python train.py --arch="mlp_mixer" --model="CTC image transcriber" --dataset="short English words printed on busy colour backdrops" --train_examples=90422 --image_size=64 --crop_scale_min=1 --horizontal_flip=false --translate=0.06 --color_jitter=0.2 --tokenizer="char" --vocab_size=30 --norm="rmsnorm" --norm_position="pre" --hidden_act="relu" --mlp_ratio=6 --layer_scale_init=0.1 --parallel_block=false --inner_norm=false --moe="top_k" --num_experts=8 --moe_every=2 --expert_mlp_ratio=0.25 --experts_per_token=2 --shared_expert=false --patch_size=[4, 4] --conv_stem=true --layers=8 --width=320 --residual_init="zero_last" --optimizer="muon" --muon_scale="spectral" --learning_rate=0.013 --momentum=0.95 --nesterov=true --orthogonalizer="newton_schulz_5" --adamw_lr_other_params=0.00087 --max_grad_norm=1.0 --gradient_noise=0.3 --max_steps=16300 --batch_size=128 --epochs=23.1 --lr_schedule="cosine_restarts" --final_lr_fraction=0.05 --warmup_steps=3260 --weight_decay=0.0 --adamw_weight_decay_other_params=0.01
Rows from block 3 of a small CTC image transcriber, named by matrix and row number. Rows with one number within an expert belong to one neuron, the router's apart. Each number is 500 + 25 x the weight over its row's rms, rounded and kept within 0 to 999. All counts start at 0. Numbers have three digits each.
After each expert's rows are labels from the 100 images, of 14976, where the router gives the expert most weight on average: "place" is the part of the image that holds the peak; "responds to" is what is common among them. Only what is clearly more common there than usual is listed. The data: short English words printed on busy colour backdrops. In brackets: how many of the 100.
# router: router (model.blocks.3.mlp.router.weight, 8x320, trained with AdamW), inputs 0-106
# up: expert up (model.blocks.3.mlp.up, 8x80x320), inputs 0-106
# down: expert down (model.blocks.3.mlp.down, 8x320x80, transposed), outputs 0-106

# expert 1
router.1:520502530552535551532511507540492545551550465501490495527490517511519506520495528511461493510517529506473552466494462518463508521459531494531506523521469522486528533497520544494505498490508521519503517494522469475479498523515522470516511494515476491517497498542492431530508502554505529488541464497505497534495525515501477
up.0:507488527493474515493535479509495472493470472502479506478499454522505485483530443506520439475497477518509470458477484496454520491524472496529503482486499438522528530484478484500484545483506555466478466458507542530484486478497534506492499465499479492503515510561487495464478519490472486496460497512523504488469469519507510
down.0:509541494469483488524480509456548491488469443481483497498474492496495489497552508463508487505519490461562507489511473518452536495519518482500508483488472503523473566534520481490477520461489486510514526448487472511529515502514508526534493485474476472529496531506482503502493477503543519518519511487463523506534501483504481
up.1:510497488464511473503546474532509478485532476472482496483529465479506505537479465480486530481517482486518483511488517479499483488491515498484523531500481467508482480464499529498474489503548509493479510495455504503483502473503496522533505497525507504411479479480456506533473542535526489499542513504487519524546492505450526
down.1:533514510504508508501499496461528502490545533450506522462520467483468489494523508512538487554507519501488532508486535497505496498551502485510511538452545514478553438537508539523529456527540501491509488491449487456496487495480461523522528506481526506502491471484528507454470506484516492532523486521498496490452534539476519
up.2:491463451523467496484497548490506489485456523498485508507462547528539504595490468518496515482519468500517519495464443556510474513502478518505493531506498457513461505496500510488454471518484480517506502529510534487497462470471530505531487539513495525491502546494493536486502532496506516480500453464485499453444519467528497
down.2:527473519505494475484495496502538475517526470478485424529457499474514461500515546491499460520532465491498502521525500493505523494481451479454484526520509480496498491545506454444516498481501488486497515500495539507504482540482486481498487495539492485535491454562493496476470488519478511533466560533516516456496563532491507
place: middle right (29); top right (26)
responds to: capitals (62); the letter w (55); the letter k (35); the letter m (34)

# expert 3
router.3:569496475477519473532494461484499495532503506488569510471498491519520524493481475470523539495518498537541547527552573508531529528478510488539533499513512500506536540499530474551516519534528464534498514492492496491525500528516504472540511489552524504497504487519473540506478487496434523496520544512508471475482562498499508
up.0:491510465460517499478493508492510484512474468530517495491491506458480535489507477533508551522479472486506506479512485514543537477500491498498517491545511470547541501520512544504486508513507516523468434495521539488493523480456516499528518515510515528517451468455467495505492532454462511535483470555474494509487487410509512
down.0:500479516490496511490464504501526493474481480487492481513498539504485478516543508503486487483431490461479491522543474522492545521514502506485504507476494459487461489509529493513461492506487534484456455511526499531483503530532488500486513481500467473518484516549480519496490509486449556448495499508493508497487497528491512
up.1:500482523537513498512479474479535548484527464511545521476477478510499466517514521528515503510463467538477493533506479492493474502516447555480554518483503462483509450504490527494489468496519451520518506520526503513536462538543480503507498533525482527531520469506470519508493501497484504544505487501530506521464464490476532
down.1:494468477522564511511507502536477511558493513503508468488508540539516490509525530459515490500485495539532504498498507508506495525495460472441471506481495505499448502513481447559536526467496462468565491536467488530492493524530495505501562530494519543488500487461529502552511494477480543502510492526445533503510507515517444
up.2:446520498512496518554500468502495467523513487518490485536518503514520509531557507505516520508522514477476468497472532474497492481535504515487526481511501484489508504525518510480451430499483517471504480517491533512519516518489552519552503526502479515511519466515499403537489546489541517545526495469529529528494507489485552
down.2:557477475521508508523509493526487519513466516504463510495493520521502484520480515506462508518442506526490527507474515518526513488477549522507487525476476451468502518491496548481489455500504485541501524443516488523500502478515508475461473509487512513527518473484508499483511522500501484483511457519495497493542531520470477
place: middle left (30); bottom right (26)
responds to: grey ink (69)

# expert 7
router.7:510498511489497523474505508504501463482456478504489500446496509504482461458479490498485491517476507473506443519487471485493506460489470498460500495448542496511476436517425482540503516449442481487482502495465495498453515484501535524492496534466506518475484477467528499521518490447527487517471522510517518497446487496514479
up.0:539491491477513515493517480467527488496461504474513518539502514490437458537511531501470499491462463446508483486500489489493489493476508488532522490488491513454515435494541510488498478515476529492523474488494493477471512498524528513482477487466504486524517500562513509530533476502495503543531481496474523521467501515499476
down.0:458527534505527502468467473504479477519482472459460534464473474512508457480481493502513542488487524493469498527577510506475534521494463531535490542478496497500528508524513493497498464459459491480516513499527510483540478524474562520468531520508490502515505495504514462508483496484517472479475476481503532504535454495504512
up.1:527484498521473522522508495460524477479514487449483520489473548523515523487502514498490518489486528501552501487537514492494479453481495497497494531490523530550531524517504479514568434514506524473549553446515460545472511514485512501514494496497488528500490527491511515466482489523512504524498534480496487502477505496473523
down.1:511485497572443463491476531548506517535475489488453488507468477485524494487547478508493445461506488518515476508534524497481556499480468535520495548511492534483512484468477496529499539540483507488514491547525461518500480486526480434457481522506459517444482538506470500519467484500475464506540491511508494523502482526521492
up.2:525509508473482510479490515499538504483493504475465514541504513460523502469495492490471487514520501500466502476490486503533510537511491485478458482517508484527479508488484506528493456512514494458482485523489489486547496506503514515564526514499488490480544525496497561550488520534527507534499488561502508516479490461468504
down.2:468503526497478513551506466466473447511472518514519528520536459505479469483491502489489486573477485490478513496487495504433522504518451488479516508490502533522472460510458502522506456473480492492506467511534478517490481476546459489503519497472473510464505498499501509480502525489523499494544496459507469539561488467498534
place: bottom left (61); top left (39)
responds to: bold (76); the letter w (25)

# expert 4
router.4:479522506465450482500509503495520488511510502500520483497520492477478518490461488517507534458493536493462491457478478488487531512504493487512492470511498499527527445495511533496501553523515488523491467498477516491531499515542502466507495503491482471527517556480516503494440508459453481512499520530490488480520515488540483
up.0:490477558483470523532502487504521465529458501494454477514472524457484487486540531523534507433471501475516498458501502495522481498438516484496501446519524496516460518467545498505511483502532508533512480487538482539538458522528503443465475468494520524487513512489489522537485533522539439482475547486526488516507519491530524
down.0:503490491488490491478498463446496513510475515544508516518491519488525501500500513461486489506513494488508501493501519455497518527519528517468532509461537464517520479482523533490489474560542467474491488461496516512521541442461470498492514487497571469517499508530511464525498528482504444515507507493457487494450521514500503
up.1:525484528453491496502550515507496504496512509490507508518517533501480483487519495466544490458515516440482479507501531506508501512501463511531511474513477482513475478463481517545486537458471489488531490522504467492504482475439509518530463509517437484519480531555472465507480482514496549474462495542451470539510484514492462
down.1:505478496522495490503501513438511544493493472542511522519476531492513468486516479491509494506461498473474504500496472506544516454479533534546489506458511516536467524506488464476523499500516485487528491493506562543521530518493485482467515489515479530510501526504530457506484465559502497493544488475515441478527456479507522
up.2:529483475540504494499560517537492498515513483474469518457503491500464508484506475520546479530520522536502518496483503526530507483499471521517459487447499481475474488471503469480510447502492511530502521518474486520461500539454510495513510486476521505421509473523492472510483461514481509472543499520438509483486548501474497
down.2:494513500511508511514535503510518503509501507468543475516470487507523513491487496468495527532497476486501533490514507522461452507460479499476498485539496522496480505489489445512525481498476557451508539506472511470458500533513480542492498466449497511506515478489505433485453506480475491501496496539501517515491450537535517
place: bottom left (61); top left (32)
responds to: the letter i (61); the letter l (52); the letter p (37)

# expert 5
router.5:542538505489500518481477505495470499541510514523507509541476552476512488479502501530465522493458499522526488484485498502453521498540501543501490517444508476506508481509546489505507514500560529492515486487522503524554481456483483489492460488484496492569509460534501481457522511489488513485515511468502559517536469496510517
up.0:511489500479536500510519477460508539500518514511465484501549533472503513503471525481533535506541473500495514469502540473500533451494502508493500466493529503529470474494531460457531457518514514511507514495493523462485520450541466487492537509500526482521498496476452465480485508528501490523491481505478513480464531497483505
down.0:498465514487526499498497488480525472510529513494490484538525522497515500493499476502500474494488520544500513514520512518492522478502482474516480519474512488534504533534533506533474488476504491522516521517538506502502498551535467550448510509511521461527541473465478505501501511496483503493514464504511462480554498518524479
up.1:505543461470500506469518467483524500497468516514444493514454483530466520497500496498483516524482495516529514508484460534460529483461520500548474492541497496506496496458502560486518485561516528471496500507509517537467521504489493519472469494511509524500502495493469502500519490460494455532465493467458541527515467418473503
down.1:478508506458498504517520494510467474525469453530528526496506516454497506480499501486495481520477523517500496458520555494471508484491510481499536510502486534526472502505535508478505493476444505468528534526450497491501517490522496521534453495470497497525517532469503547499501479503492573450529456462538534517478490508535516
up.2:510500492459510487471546453508513494500512452545492447521518492548535451490483531480483494513469501487496517550487537495428456506496506518495477504503506513521553527505551490517452488544496479520511490534517537505485424509461451519513506479524493524513456529501507524492487493484482494528463479487560532509495517516509494
down.2:493476505463500483516489532488499496492489552459494506480475448494534498514504519493484524508525520519506482477486511483504513473441486532508526493486514526511483533474526492497480537536501532500504465508472488525518469529487482551498512508512512463530517493504482526526503499468492516488485542508460457532509491483532504
place: top right (60)
responds to: the letter l (97); capitals (62); the letter u (34); the letter f (26)

# expert 2
router.2:482476480518467506481455508505529491465505506521479508504520487479520516480532560469494496491511507485490483505498506522525494492535505496496501500492509501527502529485528487513519507585495562482496441490527505515514544548497499499469492489525503488477495522495452556514482535565540552481512520525492494485509463472502501
up.0:475531507551503511480486550467480519514474505522509493471533524501491496510513455512517478502500500513529480523499535481493544496503553549505453481490482508511481514546490519504479484519516477527521507494511500456491497457498498488552475489522492460470521504510515486481510475479462475447507468525517479490481461517519532
down.0:516507488468468534559496513493497477432533492468458544505544533481485482470507485479513519512487485500467501474480510499512499513496465516499478486520509525461528509465482491466500536503480485519541514490441496475485519511457519489503466498508508508554502494552504508522485481488495451487547508502500497517514481516504493
up.1:494480466515478541503480484479470529508511532489471507503460487516517504505504526509531483466510493499505503535520496509492484500459512498485538479471541531553480469468493496506458433527519490474495487524478528478509511489489467529536509518525491528464499428501531533493493489514528490509520510482507511523509469530504458
down.1:505512567522529521509476526526539489451508473479450516497497544481495502527486545549493514497498469500490536529513502517480465513474528521518484488509489526503509512478509497541516465529485503528514490519468499492526488483528485519517483485519543517526484512533517543520416495497526474495536515492477580457491486505527503
up.2:488497480515509516521505487485506488474467506476470497478486499470493451543510481485482477490474505504504480461509479522499507473517513559553472547521544495457477491492510494533517488528535457525509489496509462497476465492496485476493536470512449520501493509478545479485507494494511498463517466516480510509478480495456487
down.2:496493506487534476515479476515527514517423516543511523459444515465506527498504528483478488501521517468504495479480524497488458451517494467502487526501486462527534462517490490492461518507505471502557496484516485486540502498493473519554484480523477495497470478468499512486469497533471501483488446487506505510543530488538480
place: middle right (43)
responds to: the letter e (66); the letter s (60); the letter g (57)